Rows from block 9 of a small multi-label audio tagger, named by matrix and row number. Each number is 128 + 32 x the weight over its row's rms, rounded and kept within 0 to 255. All counts start at 0.
After each channel's rows are labels from the 100 clips, of 14976, where the channel reaches its highest value: "lies over" is the class under the peak. Only what is clearly more common there than usual is listed. The data: synthesised sound scenes: up to three everyday sounds over a background.
# c30: last pointwise conv (model.blocks.9.c3.0.weight, 192x192x1), inputs 0-191

c30.113 [125 136 101  97 128 147 104 117 112 114 170 134 154 122 126 109 146 131 116 113 186 101 120 133 132 147 161 152 145 127 142 108 118 134 135 144 151 119  96 176 144 157 110  78  97  96 156 112  86 120  77 152  88 108 126  93 119 110  98 145 130 211  92 135 151 120  92 165 115  95 101 134  77 153 130 146 137 147 141 135 179 209 200 121 167 165 152 113  96 123 156 111 123 171 141 109  77  79 154 122  63 126 141 133 167 141 106 107  83 112  94 238 141 130 183 126 111 130 108 104 144 132 185  97 187 144 133 115 101 113  77  96  52  79 120 166 185 191 116 127 112 126 116 141 175 157 189 127 130 149 109 120 141 130 127 129 128 131 109  87 159 111  98 109 119 156 123 109  87 120 143 108 191  93 145 255 135 120  98 115 180  66  95 137 135 134 158 107 110 179  86 153]
lies over: door slam

c30.134 [131 148 132 141 161 137 109  93 146 161 120 119  88 155 132 124 123  95 116 127 121  85 144 162 178 177 145 169 125 184 138 205 199 127 119 119 130 131  95 117 128 109 143 145 176  93  78 171 158 127 164 158 209 131 147  72 151 103 137 130  90 140 136 164  81 128  75  99 162 109 155 114 164 110 118 196 137 100 202 101 128 139 123 126 118  97 174 108  94 122 128 115  76 220  68 146 174 137 142 106 194 103 112 148 142 157  80 148  96 196 109 139 126  80 131 185  94 145  99 192 123 112 128  81 103 121 104 166 146 103 184 106  92 131 136  97 142 168 149 166 125 164 120 198  85  74  96  90 107 111 102  84 120 114 140 129 134  96 114 127  92 118  92 129 102  79 115 208 109  91  97 106 133 102  99 118  73 166 126 103 124 136  91 123 113 160 172 112 109 126 163  91]
lies over: zipper

c30.33 [119  75 107 123 111 125 178 166 123 147  89 148 117 107 160 196 130 161 139 167 184 158 142 112 108 162  89 138 140 197 131 141 154 152 150 163  93 123 164 115 121 129 108 133 121 112  53 122 136 128 140 156 101  95 108  90 112 128 117 176 114 142  94 128 179 123 123 146 123 130 102 132 120 126 104 138 169 157 161 158  94 124 161 156 108 134 102 100  87 178 155 112 153 130 136 147  90 149 104 180  96 184 145 164  82 179  85 112 134 101 157 150 147 119 133  97 140 110 128 128 157 133 145 131 188 107  96  89  83 179 110 159  84 126 130 105  96 110 183 103 124 178 107 135 125 139 163  82  57  67 112 122  88 131  79 134 144 165  98 219  84 199 195 194 152 113  96 153 161  94 115 144 223 112  80 135 158 128 101 136 124 109 131 192  97 127  78  91  61 169 148 100]
lies over: barking

c30.7 [117  76 167 126 140 110 147  87 120 155  86 105 128  89 119  98 100 136 197 144 191 117 134 157 201 175 220  95 106 103 114 106 136 152 150 109 114 104 105 129  89 172  83 124 151 157 102 127 145 118 122 183 143 184 206 133 139 150 165 130 106 133 141 128  88 115 170 109 130 120 155 137 167 100 165 115 117 107 139  98 139 127 120 128 104 121 151 108  90  85  82 140 115 182  87 158 131 118 117 161 193  66 153 142 146 153 140 160 154 161 155  78  89  99  87 112 128 140 152  97  88 121  75 145 108 127 116 134 127 100 145 173  95 120 130 134 143 106 118  98  90 140 102 103 130 110 131 102 113 144  74 113 126 124 155 119 117 102 148 179 156 120  85 169  92  95  83  84 102 164 117 166 164 196 183 104 117 120 129 233 136 146 107  60 121 125 173  73 183 118 218  83]
lies over: creak; melody

c30.115 [133 109 143 125  82 131 113 109 132 107  92 132 110 144 166 121 214 125 161 104 157 170 108  76 116 105 136 218 219 163 158 156  65 140 169 131 116  66 146 150 127  94 202 121 163 121 104 159 136  59 137 132 133 138 161 152 141 159 159 144  91 128 144 119 189  70 113 163 104 103 148 120 127 138 178 127 198 144 146 125 105 123 151 169 174  96 132 156  99 117 126 126 100 138 106 179 131  98 102  86 143 205 136  93 103 172 134  94 239 137 160 102  89 115 100 149 100 166 177 143  85 164 135 111 106 155  98 131 148 114  86 112  87 108 114 128 138 124 166 108 162 156 123 143 136 122 129 155 152 191  95  96 153 153 153 111 114 136  73 125 115 104 135  91 137 102 111 126  94 162 178 116 125 142 187 141 158  99  76 116 104 107 204 133 120 112  97 133  73  92 107 137]
lies over: beeping

c30.174 [ 63 133 107 165  94 151 109 192  96  97  97 121 157 136 157 108 134 156  76 110 176  89 147 128  99  75 121 101 164 151 146 156 101 141 150 187 123  99 203 144 136 121  87 153 190 115 155 197 155 147 134 123 123 129  78 137 127  99 128 154 151 135 110 125 152  91 192 140  89  80 131 137 127 102 158 145 150 142 111  93 156 129 133 155 144 123  98 110 149 118 130 135 116 118 119 178 169 157 126 162  96 179  74 194 121 180 101 126 142  86 190 142 189 109 123 136 181 158 173 112 133  84  88 184 113 134  74 149 133 108 124  87  76  96 127 115 110 208 125 155 160 133 113 117 109 135 133 113 177 148 133 172 152 134 130 130 171 104 115  53 131 122 182 173 172  97 102 169  96 112 146 118 158 100 101 132 191 175 130 112 184 143 155  87 210 166 175 138 125 172 132  98]
lies over: door slam

c30.189 [ 81 130 127 135 115 115 172  91 130 172 140 121 117 133 201 123 150 128 155 104 134 127 106 150 174 161  72 177 147 130 173  94 164 101 121 130 186 135 135 157 137 118 101  88 113 164 128 114 145 164 102 146 108  94 180  98 146 106 104 169 138 138  98 138 111 163 150 129 198 141 149 118  73 130 138 144 123 179 143 170  48  99 104  91 162  85 130  96  88 169 166  91  95 162 142  72 164  73 146 202  97 101 112 131  96 108 100  94 147 182  86  94 124 122 161 106 112 151 185 112 120 150 157 101 137  88 124 146 117  95  87 110  80 142 121 112 215 100 115 149 128 127  99  79 115 137  96 116 141 132 146 145 148 129 103 126 131 194 143 168  87 128 243 177 135 147 195 117 146  97 166 177  80 119 125 149 136 152 137 131 140  79 136 148 119  89 125 134 183 141  47 122]
lies over: laughter

c30.166 [143  83 102 154  76 102 174 109 103 153 117 127 107  75 142 111 154 112 110 141 202 180 150 176  92 166 217  86 125 149 146 168 154 152  90 111  86  97  91 155 149 162 142  72  99  96 167 168 143 107 202 143 135 124 118  51 112 134  81 105 129 149  91 128  96 124 184 157 138 163  99 105 148 131  98 150  62 108 114 144 113 152 165  90 152 187 164 154 146  77  96 187 125 175 138 118  89  98 161 186 127  87 124  78 124 138 102  86 112 137  97 140  99 177 177  90 159 129 105 113 123 138 146 162 144 100 148 182  70 157  93 126  92 114 106 164 105 152  90 164 122 117 108 102 134 152 118  86 125 106  96 163 131  93 140  44 143 147 127 119 114 127  87 163 159 142 112 153 135 125 156 139 122 117  69  92 108  96 177 114  80  94  73 146 113 154 144  86 126 109 116 179]
lies over: bird chirping

c30.31 [108 130 139 110 136 102 136 120 157 101 108 144 108 112 106  97 255 137 150 170 129 122 177  97 125  97 106 140 185 120 194 163 146 130 129 110 137  77 136 182 140 149  96 118 170 124 126 107 114 124 121 108  99 138 120  82  97 139  83 223 212 107  91 109 125 122 186 147 161 149 182 127 108 122 126 202 113 120 153 113 136 129  65 104 142 110 140 159 129 110 114 131  81 200 155 103 211 121 154 148  99 121  86 127 101 114 145 143 178 102  98 131 170  79 174 125  96 134 148 119 170 109  91 118  77 129 111 104 159 130 143 110 134 156 131  73 106 171 126 167 162 162 132 143 115 148 159 147 148 165  62 124 107 125  82 126 122 118 104  82 159 106 163 194 135  87 150 159  80  97 127  87  97 129  89 112 118 177 115 110 131 100 111 169 128 107 170 131 116 105  77 125]
lies over: laughter

c30.72 [ 84 160 164  83 172 130 103 145 163 119 210 104 149  85  81 159 121  72 131 174 170 107 123 102 103 188 141 122 139 110 107 104 121 156 118 141 139  91 126  96 159  97 102 109 136 144 120 143 138  80 114 150 115 137 103  75 138  81 132 131 133 129 153 110 123 161  90  96  70  92 136 127 143 107 125 171 157 101 124 129 146  87 159 161  64 126 132 124 174 105 108 140 156 149 148 137 148 109 128 186 182 149 134 148 146 145 111 120  98  95 100 126 131  99 130 163 116 111 134 129  84 157 153 112 102 152 166 194 106 149 121 137 153 122  94 120 168 105 107 144 183  94 177 142 167  86 195 185 122 115 178 167  80 155 133 134  88 222 130 167 122 128 105 153 127 149 158  81 215 213 128 195 129 122 125  83 199 121 172 180 109 167 155 126 129  86 149 177 202 147 123 126]
lies over: coughing

c30.101 [131  77 118 122 160 126 174 109 139 142 100 150 135 158 191 128 143 129 143 137 147 129 105 131 139 175 118  92 132 141 122 107 105  95 155 184 105 154 175 115 135 157 132 141 146  88 138 119  74 119 101 133 150 109 148 132 161 150 153 187 210 120 103 182 130 184 188 144 144 140  86 116 111 160 125 200 178 155 191 117 122 127 102 146 168 123 117 159 148 138 141 206  91 171 152  98 144 175 116 174 115 109  82  67  58 111 165 144 145  73 133 137 193 110 172 159 165  93 188 136  63  88  84  84 141 125  98 155 128 103  94  97 199 103 124 120 106 104 129 122 143 144 150 110 107 177 144 120 105  81 134  97 117  99  88 114 152  97 106 114 167 113 186 186  78 101 142  53 104 136  85 118  87  82 117 152 168 192 127 146 133 128 146  97 142 106 127 121 142 105 117  66]
lies over: laughter

c30.114 [152 171  59 113 102 133 200 165 207 152 157 174 134  97 135 163 135 151 101 141 129 249  69 190 130 201 178 161 122 146  83 164 140 171 128 158 122 147 126  57 146 118 141 169 163  80  95 121  70 136 142 108 182 109 187 102 104 120 152 126 116 182  82 182  95 142 129 150 186 123 101 123 134  92 122 151 104  85  86 129 106  87 144 102 120 160 141 116 119 157 117 135  91 131 129 169 123 147 104  94 109  49  88 186  91 131 112  89 119 138  90 151 140 146 125 101 109 123 129 107 199  91 127 110 133 137 115 113 126 139 142 115 127 151 130 159 148 179 113 154 135  82 122 133  75 165  97 122 126 101 136 112  93 145 174 167  89 137 132 154 155 113  78 136  86 102 107 142 124 132 137  74 152  76 124 116  93 198 159 131 145 132 127  94 185 110 108 126 155 134 128 107]
lies over: barking

c30.87 [153 110 159 105 130 130  67 152  97 127  89  94 103  52  94 123 132 196 114 128 183  86 141  97 102  70 130 149 159  62 156 116 137 117 146 192  97 122  96 135 114 182  95 135 140 173 150 183 101 133 177 136 116 180  89 139 120 135 113 149 115 128 106 141 124 100 127 159 124 110 129 108 189 164 126 123 137  62 103 163 164 149 146 172 176 103 188 120 139 147 118 134 121 107 160 125 123 111 160  93 132  94 147 139 127 186 191 162 120 129  94 125 139 113 100 124 198  87 141 119 143 101 174 153 157 117 111  81 129 155 112  92 134 135 146  73 125 121 127  91 111  99  63 172 128 113  87 212 126 128 160 249 171 150 135 114 127 147  95 175 131 109 131 127 105 135 124 141 120 172 136 141 108 152 157 114 175 141 117 108 132 214 181 174 204  98 109 154  90 106 148 130]
lies over: coin spinning

c30.183 [ 85 130 139 108  92 118 196  87 127 158 173 138 121 162 114 102 115 103 122 155 145 149  71 143 114 131 110 127 106 102  93 141 138 201 143 177 188 108 117  73 133 165 161 101  87  99 115  82 126 155 147 134 128 116 193 149 120 119 134 136 135 120 114 138 131 145 203 115 142 173  96 114 118  80 116 115 123 150  83 108 129  87  99  95 206  97 197 146 110 140 145 135  72  94 131 164  88 121 107 115 156 130 115 106 153 120 110  76 176 189 154 113 100 192  72  84 116 186 143 107 121 130 109 176  78  93 140 110 118 116 144 119 132 120 119 208 130  96 109  74 124 105 108 167 145 128 106 116 116 138  87 156 175  88 159 129  72  80  80 117 155 137 100 125 192 120 108 102  91 138 176 102 202 128 153 146 119 153 104 113 128 178 159  92 213  83 120  83 120 118 191 146]
lies over: bird chirping

c30.124 [146 109 107 118 141 124 134  98 146 105 104 155 165 123 163 109 149 153 157 110 155 187 146 105  90  98 150 110 172 124 147 103  97 166 151  97 141 121 100 154 103 131 110  82 138 147 104 138 134 136 156 107  99 169 148 143 141 134 112 176 163 111 148 117 136 129 144 162 152 162 164 184  85  87 115 119  84 149 138 160 135 160 124 112  99 148 114 109 143 113 129 123 164 205 139 131  70 109 171 138 168 130 104 148 108 184 113 105 107 132 177 135  88 137 118 122 105 117  94  51 143 148 142  95  70 201 200 131 161 103 158 179 112 154 107 110 171 143 108  50  80 113 142  83 144 152 159  87  82 176 134  97 114 129 165 133 153  88 109 105 119 131 116 176 126 229 213  87 133 153  99 173 200 106 112 209 128  91 116 131 169 155  72  78 102 108 147  78 176 172  98 122]
lies over: door slam

c30.46 [137  80 163 101 119 138 217 126 131 121 107 125 181 176  76 157 158 191 146 189 113 102 130 133 116 123 146 112 182 114 161 155  94 131  96 127 162 191  86 121 198 137 149 119 117  84 128  98  81 180  71 139 172 169 131 128 162 162 127  93 103 106 112 109 141 143 142 164  72 188 135 132  68 107 109 110 183  90 172  79 129 138  97 110 126 113 141  91 112  95 148  94 110  73 100 119  98 164 106  92 107 133 107 111 101 106 144  93 138 141 160 149 109 178 123 138 133  81 123 156 185 176 153 119 133  97 171  91 110 158 150 115 137 109 119 148 112 150 211 106 130 128 141 144 100 109 105 160 163 195 136  86 156 142 115 118 114  98 102 114 166 138 127 102 116 189 187 134 129 155  93  68 125 150  81 110  89  91  89  99  70 123  76 123  83  99 136  86  95  58 102 155]
lies over: bird chirping

c30.169 [102  71 144 126 105 197 119 128 150 132 130 143 132 188 125 135  95 151 107 109 132 100 140 141 121 105 142  92 159 111  65 161 108 140 139  93  78 111  89 106 146 186 103  59 115 162 116 111 229 176 160 132  63 163 132  97  78 131 101 136 138 141 155  99 112 115 169 114 113 144 151 145 136 139 139 182 177 143 157  89 133 108 213 132 112 129  91 131 105 140  92 137  69 139 163 102 143 113 152 135  85 181 128 125  94 125 131  89 105  82 140 170  98 135 153 182 185  76 134 152 126 151  89 134 102 130 142 105 119 156 162  88 125 125  84 113 144  87 163 178 165 159 169  98 155 108 151 122 127 180 180 182 114 143 119 136 128 198 134 115 141  99 116 131 121 191 125  79 147 146  97 174 105  78 126 117 220  74 101 164 141 194 125 125 194 153 100 144 134 117 159 139]
lies over: coin spinning

c30.139 [103 174 145 119 146 235  81 113 143 158  63 152 134 114 235 117 148 149  82  88 130 164  82 141  87 128 127 185 181 151 127  96 113  57  76 116 124 143 100 111  96 184 144 101 131 128 116 129  83 160  81 152 113 134  77 126 101 158 108  94 125 129 123 145 150  99 172 125 112 131 164 135  79 117 106  71 158  73 110 113 135 144  87 111  82 139  69 108 139 102 151  92 136 115 115 175 118 185  92  87  75 106  89 162 138  85 124 113 162  73 160 153 115  93 172 121 195 129 133 133 215  54 134 165 127 131 196  93 135 138 124 154 132 109 112 144 110 166 124 149 140 141 103 167 131 124 200 131 147 118 135 143 148  97 106 156 133 126 122 123 134 126 132 123 134 108 118  92 102 132 153 113 136 174  90 177 148 115  72 108 126 186 130 121 169 113 165 119 133  92 159  85]
lies over: door slam

c30.136 [152 185 130 182 102 112 145  99 139 255 150 102 122 118 171 113  38 166  71 153 143 161 161  82 133 172 184 136 127 126  68  83 169 164  73 135 111 101  84 117 116 178 102  94 146  87 181 173 146 120 129 131 106 120 114 131 135  89 117 158 115 166 114 127 162 129 186  96 144 127 134 109 125 124 131  98 165 131 135 111  91  89 165 103 144 157 129  98  98 209 144 108 145 140 113 138 114 149 143 179  85 169 121 135 130 135  86 111 103  95  91 129 103 148  86 108 155  95 113 142 133 132 113 151  84  76 145  93 143 144 103 141 127 208 136 173 118 132 133 155 184 129 134 110 131 136 165 137 131 113 141 122 144 118 141  94 126 146 105 147 208 133  79 152 140 108 124 178  98 113  87 128 105 159 160  93  96 101 137 166  68 140  78 121 119 142 136  81 131 110 190 221]
lies over: bird chirping

c30.127 [ 68 127 126 113 100 163 140 133 106 104 124 109  88 157 166 136 115  97  91  69 135 115  83 106  82  93 212 163 150 169 144 108 114  79 129 186 136  87 161 126 106 131 199 109  82  81  99 123 113 151  91 108 158 123  68 123 207 207  86 169 179  74 179 170 141 130 148 114 110 144 108 110 192 134 142 150 150 122 145  87  96 150 130 154 121 124  87 128 123  75 160 134 111 112 163 156  99 101 122 166  99 107 130  91  81 104 140 139 153 141  93 155 145  98 131 134 106 142 137 114  61 100 126 118 197 137 128 124 100 148  80 112 110  92 169  61 101 126 145 112 122 160 139 103 152  93 126 156 115 122  78 103 122 168 167 161 108 148 100 122 187 104 233 191  92 148 147  93 114 160 135 144 149 119 155  98 104 159 127 141 134 120  84 101 133 106 143  96 197 129  86 146]
lies over: laughter

c30.118 [161 110 199  66 175 153 166  96 127 127  68 145 190 111 136 131 221 115 169 160  75 170 112  82  97 110 127 142 154 108 133  82  93 192  67  87 150 153 153 151 154 149 141 106 109 206 225 106  79 115 142 116 142  54 125 137 141  80 171 127 134 108  81 117 117 127 166 163  91 115 133 125 129 127 137  84 107 131 152 164 105 143 135 102 139 134 109 141 110 182 138 140 161 163 135 167 103 120 153 125 166 121 134 119  96 169 115  93 109 174 116 113 128 167  87 103 165 107 145 114 131 121 122 130 157  72 107 129 104 130 125 130 134 106 146 145 126 125 102 121  76 139 117 169  82 192  99 182  99  73 128 139 118 124 132 117 199 115  57 133  58  87 140  88 138 104 158 130 134 103  96 154 121  92 113 118 123 130 173 138 123 182  76 130 122 109  96 136 170 156 188 187]
lies over: bird chirping

c30.96 [102  93 180  97 110 192  94 106 213  79 141 177 119 113  94 117 215  95 170 199  88 129 106 121 143 125 209 182 167 119 176 160  96 146 148  74 111 107 140 142 114 142 127 141 159 140 143  62 122 125 128 127  77 137 181 131  93 114 165 120 133 116 112 121 112 124 123 114 159  89 160 133 127 105 129 165 119 122 138 174 155  89 119 114 159  99  86 126  99 132  89 127 122 173  90 153 115 142 175 109 115 170 100  86  85 136 153 112 190  79 141 140 127 121 102 154 189 132 194 108  91 135 193 146  94 188  99 161 102  84 135 117 186 109  96 124  91 132 116 156 136 126 137 105 109 108 118 153  84 144 142 110 185 132 104 128 173 106  75 135  97 105 212  98 101 118 134 113  94 147 154 150  88 140 180 116 196 102  95  88 143 149 181 156 142 108  87 120  87 129 115 115]
lies over: beeping

c30.94 [103  61 153 148  85 120 156  97 145 159 105 160  90 145 117  93 129 148 134 147 112  97 140 195 135 120  74 148 127  86 111 170 120 102  88 152 149 152 130 143 108 131 141 144 213  95 129 138 117 180 174 137  93 158 136 181 137 134 181 122 125 144  99  69 187 122 134 206 125 186 142 191  71 106  85 126 106 122  91 126  89 137 126  95 190  86 160 105 142 171 178  90  87 151 135 110 114 172 156 129 145 125  99 122 144 147 194 169  74 155 105  93 177 171  78 131 173 181 123  80 104 103 114 170 149  97 103 134 148  60 127 163 150 138 147 168 142 162 126 136 109 142  75 120  92 155 101  97 171  76  56 118 103 122 116 110 126 119 110 161 114 117 139  76 122  90 112 164  71 116 106 205 121 151 181 121 175 103 119 129 133  83 106 130 110 120 118 138 142 146  94 154]
lies over: bird chirping

c30.109 [ 75 108 175 100 144 125 109  56 151 133  67  86 123 171 125 112 126 179 165 148 129  86 124 145 121 148 111 117  97 123  96 101  82  90 143 150  86  82 119 127 104 135 117 139 104  97 111  94 171 166 112 153 136 152 140 168 156 167 124 148 154 124 141 105 110 118 132 161  68 129 142 159  80 180 145 151 147 102 175 130 141 138 125 123 145  97 104  87 139 115 112 127 137 153 101 101 112 154 136 141 183 155 164 147 129 141 127 101 125 174 117 125 164  93 158 141 139 157 218 128 142 124 170  88 130 156 124 128 157 101 129 130 157  95 142 145 141  89 102 152 123 217 176 100  78  49 108 172 155 100 136 118 102 150  95 139  83 106 184  87 173 109 232 136  70  89 162 106 139 229 104 157  93 150 131 183 187 139 126 172 139 100 128 116  76  59 166 103  96 106 111 115]
lies over: coughing

c30.22 [ 59 156 135 132 109 150 111 174 105 100 163 120 134 105 149 120 147  96  78 133  96 124 100 158 128 128 143 127 157 109 106  60 126 159 128  83 139 133 153 139 151 171 104 133 110 116 119 122 148 172 171 120 134 121 131  88  94  92 158  83 119 112 130 130 109 150 120 145 157 155 141 111 183 156 106 144 127 129 103 158  99 136 192 131 117 167 145  97 148 177 110  84 126  96 169 123 103 129 120 126 139 136 111 126 131 150 130 100 112 140 118 142 136 125 181 126 165 155 147 141 150 125 135 136  71 103 143 132 101 157 192  92 123  96  79 127 127 100  85 111 136 120 110 175  99  96  90 156 137 121 100 200 128 153 129 159 134 107 112 179  71 127 112 133 100 117  76 121 127  91 138 115 147 119  91  72 166 181 151 167 147 255 149 126 223 255  79 142 143 167 235 126]
lies over: coin spinning

c30.130 [119 104 170 134  84 116 123 130 123 106 131 149 106 155 144  96 178 118 191 153 106 117 120 176 129 117 102 147 191 104 169 127 183 108 118  86 158 170  78 139 148 136 120 107 135 100  71 102 157 232  82 121 154 139 145 130  96  99 161 113 100  68 132  96 108 115 138 141 139 180 126 144  76 135  92 143  99 169 162  99  81 112 107  79 121  98 133 101 108 171 197 141 142 108  82  76  93 134 172 114 132 183  82  77  83  95 174 140 138 145 165  74 105 160 123 124 151 173 106 151 120 118 107 123 149 127  99 164 121 182 207 132 119 135 160 146  75 187 146 157 155 177 131  86 125 183 114 114 157 129 122  83 133  98 120 130 216  94 111 141 118 159 168 135  81 167 111 161 116 112 123  92 137 102 115  95 121 139 139 109 107  75  80 189  69 183 107 147 117 116 129 112]
lies over: zipper

c30.14 [131 124 137 178 191 100 103 134 105 107 113 105 140 109 197 121 124 156 112 133 200  80 108 129 159 176 140  88 135 132 181 125 125 176 131 198  79  94 151 141 117  98  88  86 139 122 182 197 107 100 124 161 150 102 166 144 209  89 145 135 110 135 107 140 122 118 158 132 120  89 192 129  89 124 105 144 125 121 154 145 185 128 130  87 139  84 108  69 143  81 187  69 136 190  96 125  81 111 124 143  77 146  93 147 152 186 120 127 145 152 137 124 115  56 111 115 189 160 182 136  91 136 110 122  96 173  93  85 127 154 146 107 185 124 139 183 137 184 113 115 169  99 137 112 157 149  92  96 180  94 146 116  91  71 139 122 126 100 132 102  89 151  96  79 120 119 106 110  99 171 123  73 149 198 109 152 180 158 138 115 127 122 153 128  74 167 108 114 116 152 128 135]
lies over: coughing

c30.107 [145  73 105  92 184 164 168 129 107 159 121  91 165 224 157  96 132 129 111 127 127 108 119  73 163 118 118 137 133 146  91 134 100 147  88 153 143 158 188 111 113 119  58 115 128 123  78 118 139 134 122 113 100 110  67 148 172 149 159  78 164  92 108 125 188 125 167 167 127 142  97 128 100 115 201 117 168 181 144 113 147 163 136 116 110 141  98 136  72 137 135 145 134  96 148 191 146 126 137  75  94 177 121 156 124  95 151  84 142 116 100 162 127  94 104 180  81  88 161  91 139  88 191  99 113  94  63  75 101  96 110 139 152  91 129 107 107 129  96  86 137 134 162 188 128 126  89 136 101 115 139 122  91 199  92 121  79 126  86  95 124 111 142 140 142 105 104 134 132  94 103  90 158  76  94 129 106 148 156 104 248 131 111 117 122  92  79 148 149 148 113 160]
lies over: door slam

c30.144 [128  75 145 125 138 147 116 109 145 125 159 159 102 104 166 103 114 108 197 161 115 103 204 140 176 133 120 122 109 153 127 119 133 106  87 176  93 102 109 195 134 140 135  99 137 102 101 105 134  88 156  64  95 104  94 145 128  63 122 189 120 140  90 100  88 118 160 147 154 107  86  53 161  97 198 103 136 188 100 109 189 136  69 110 146 119 115 184  44  47 161 170 126 125 107 168 142 104  99 180 149 124 104 105 126 159 136  95 168 112 158 145 197  92 160 124 108 153 148 166  89 115 114 132  88 140 112 143 134 193 173 130  99 104 104 126 110 151  78 101 156 159 122  89 137 115 121 116 150 110 125  97 116  90  98 172 130  98 138 101 138 157 182 137 125 141  86 137 128  85 179 121  83 134 129 124  85 172 148 186 159 152 134 110  84 163 166  79  91 115 154  82]
lies over: laughter

c30.55 [118  91 120 119 134 137 148 134 113  98 167 108 121 128 151 116 107  96 149 193 135 158 109 133  85 124 166 136 100 169 140 172 143 107 150 208 115 151  64  84 172  91 123  56 102 104 110 163 156 169 144 132 149 106  91 168 123 119  96 133  92 145  87  90 166 140  99 117 171 161  97  99 123 144 112  83  94 156 102 116 101 115 117 145 134 102 124 108 110 176 216 116 120 100  98  98 123 108 136 181 115 136 143 110 139 114 155 100 105 114 102 146 119 106  93 100 121 168 122 129  88  90 159 131 103 100 123  92  94 194 146  83 138 141 164 159 134 153  72  89 151 108  83 103 222 128 185 119 142 142 146  78 146 116 215  90  81 149 171 139 160 205 112 180 138 156 130  62 103 133 105 137 212 175 160 144 113 128 140 145 103 136 148 194 156 102 143 117 198  87 126 130]
lies over: creak; car passing

c30.105 [ 80 133 126 121 152 158 142 150 106 135 134  83 133 173 128 143  96  92 128 135 194  80 208  40  78  64  94 141  95 156 107 152 132 121 114 138 134  77 123 163 128 129  94 124  73  99 179 169 166 168 146 120 147 126  97 175 144 136 126 153  88 133 124 139 132 107 120 120 145 191 119 145  80  97 122 128 142 134 203  93  96 159 131 111  92 115 167 113 124 113 166 152 190 121 101 114 129 101 116  93 152 151 159 122 133 145 114  97 109 103 162 173 129 179 138 133 168  65 121 173  81 131 142 138 157 178  96 155 169 187 161 156 109 134 114  87 134 114 158 141 144 152 191 174 101 137 151 135 109 139 159 141 191 147 122 100 148 112 182  78 101 111 112  71  86 133 135 112 121 115 160  92  69  69  76 117 147 139 122 136 132 195 145 117 167 117  86 104  64 106 222 119]
lies over: coin spinning

c30.190 [137 139 115 132 101 111 122  76 109 124 137 123 103 110 141  94 116 131 123 121 164 110 124 157 134 183 184 125  97 129 146 169 174 148 163 108 136 145  98 149 114 152 103 111 167 231 132  91 121 151  93  78 119 133 177 116 149 113  87 114 104 126  89 113 166 159 118 143 144 139 138 118 144 142  91 124 144 158 127 118 135 128 118 100 130  65 165 101 188 120  81 103 124 132 172 130  82 179 126  97 126 149 139 114 119  92 176 124 170 137 189  69  78 102 144 134 105 176 175 137 187 126 120 127 142 140 129 175  69 131  76 126 150 110  78 173 141 114  93 123 196 126 121 114  93 118 117 112 114  88 168 131  90  98 120 135 109 123 137 111 124 105 142 109 126  97 113 123 235 222 255  79 125 142 120  57 182 101 119 104  99 106 178 136  91  89 117 144 147 101  85 144]
lies over: beeping

c30.154 [ 89 127 151 200 116 193 192  97 153 128 165 114 174  98 153 161 108 102 144 108 110 161 158 133 124 124 145 147  90 136 127 192 145 111 109 134  64 164 128 156 253 101 104 140 125 121 127 137 155  92 158 180 187 101 143 102  86 102 184 172 122 157 106 204 143 180 143 146 146 101 141 131 117 166 123 218 103 106 111 116  78 119 121 165 124 132 109 119  94 125 122  94 122 155  94 124 175  86 143 146 142 117 122 128  68 130 138 121 163 177 117  97 108 100 117 138  79  78 184 125  94 131 107 114 116  97 133 127 137 152 154 108  74 151 112  51 129 144  91 137 137 101 110 151 146 133  89 100 182 124 103 122 156 161 158 135 123 103 139 148 123 134 155 162 110 134 153 135  88 104 174  92 100 143  71 114 128 243 110 166 127 102 108 165 181  99 118  89 117 134 132  88]
lies over: laughter; speech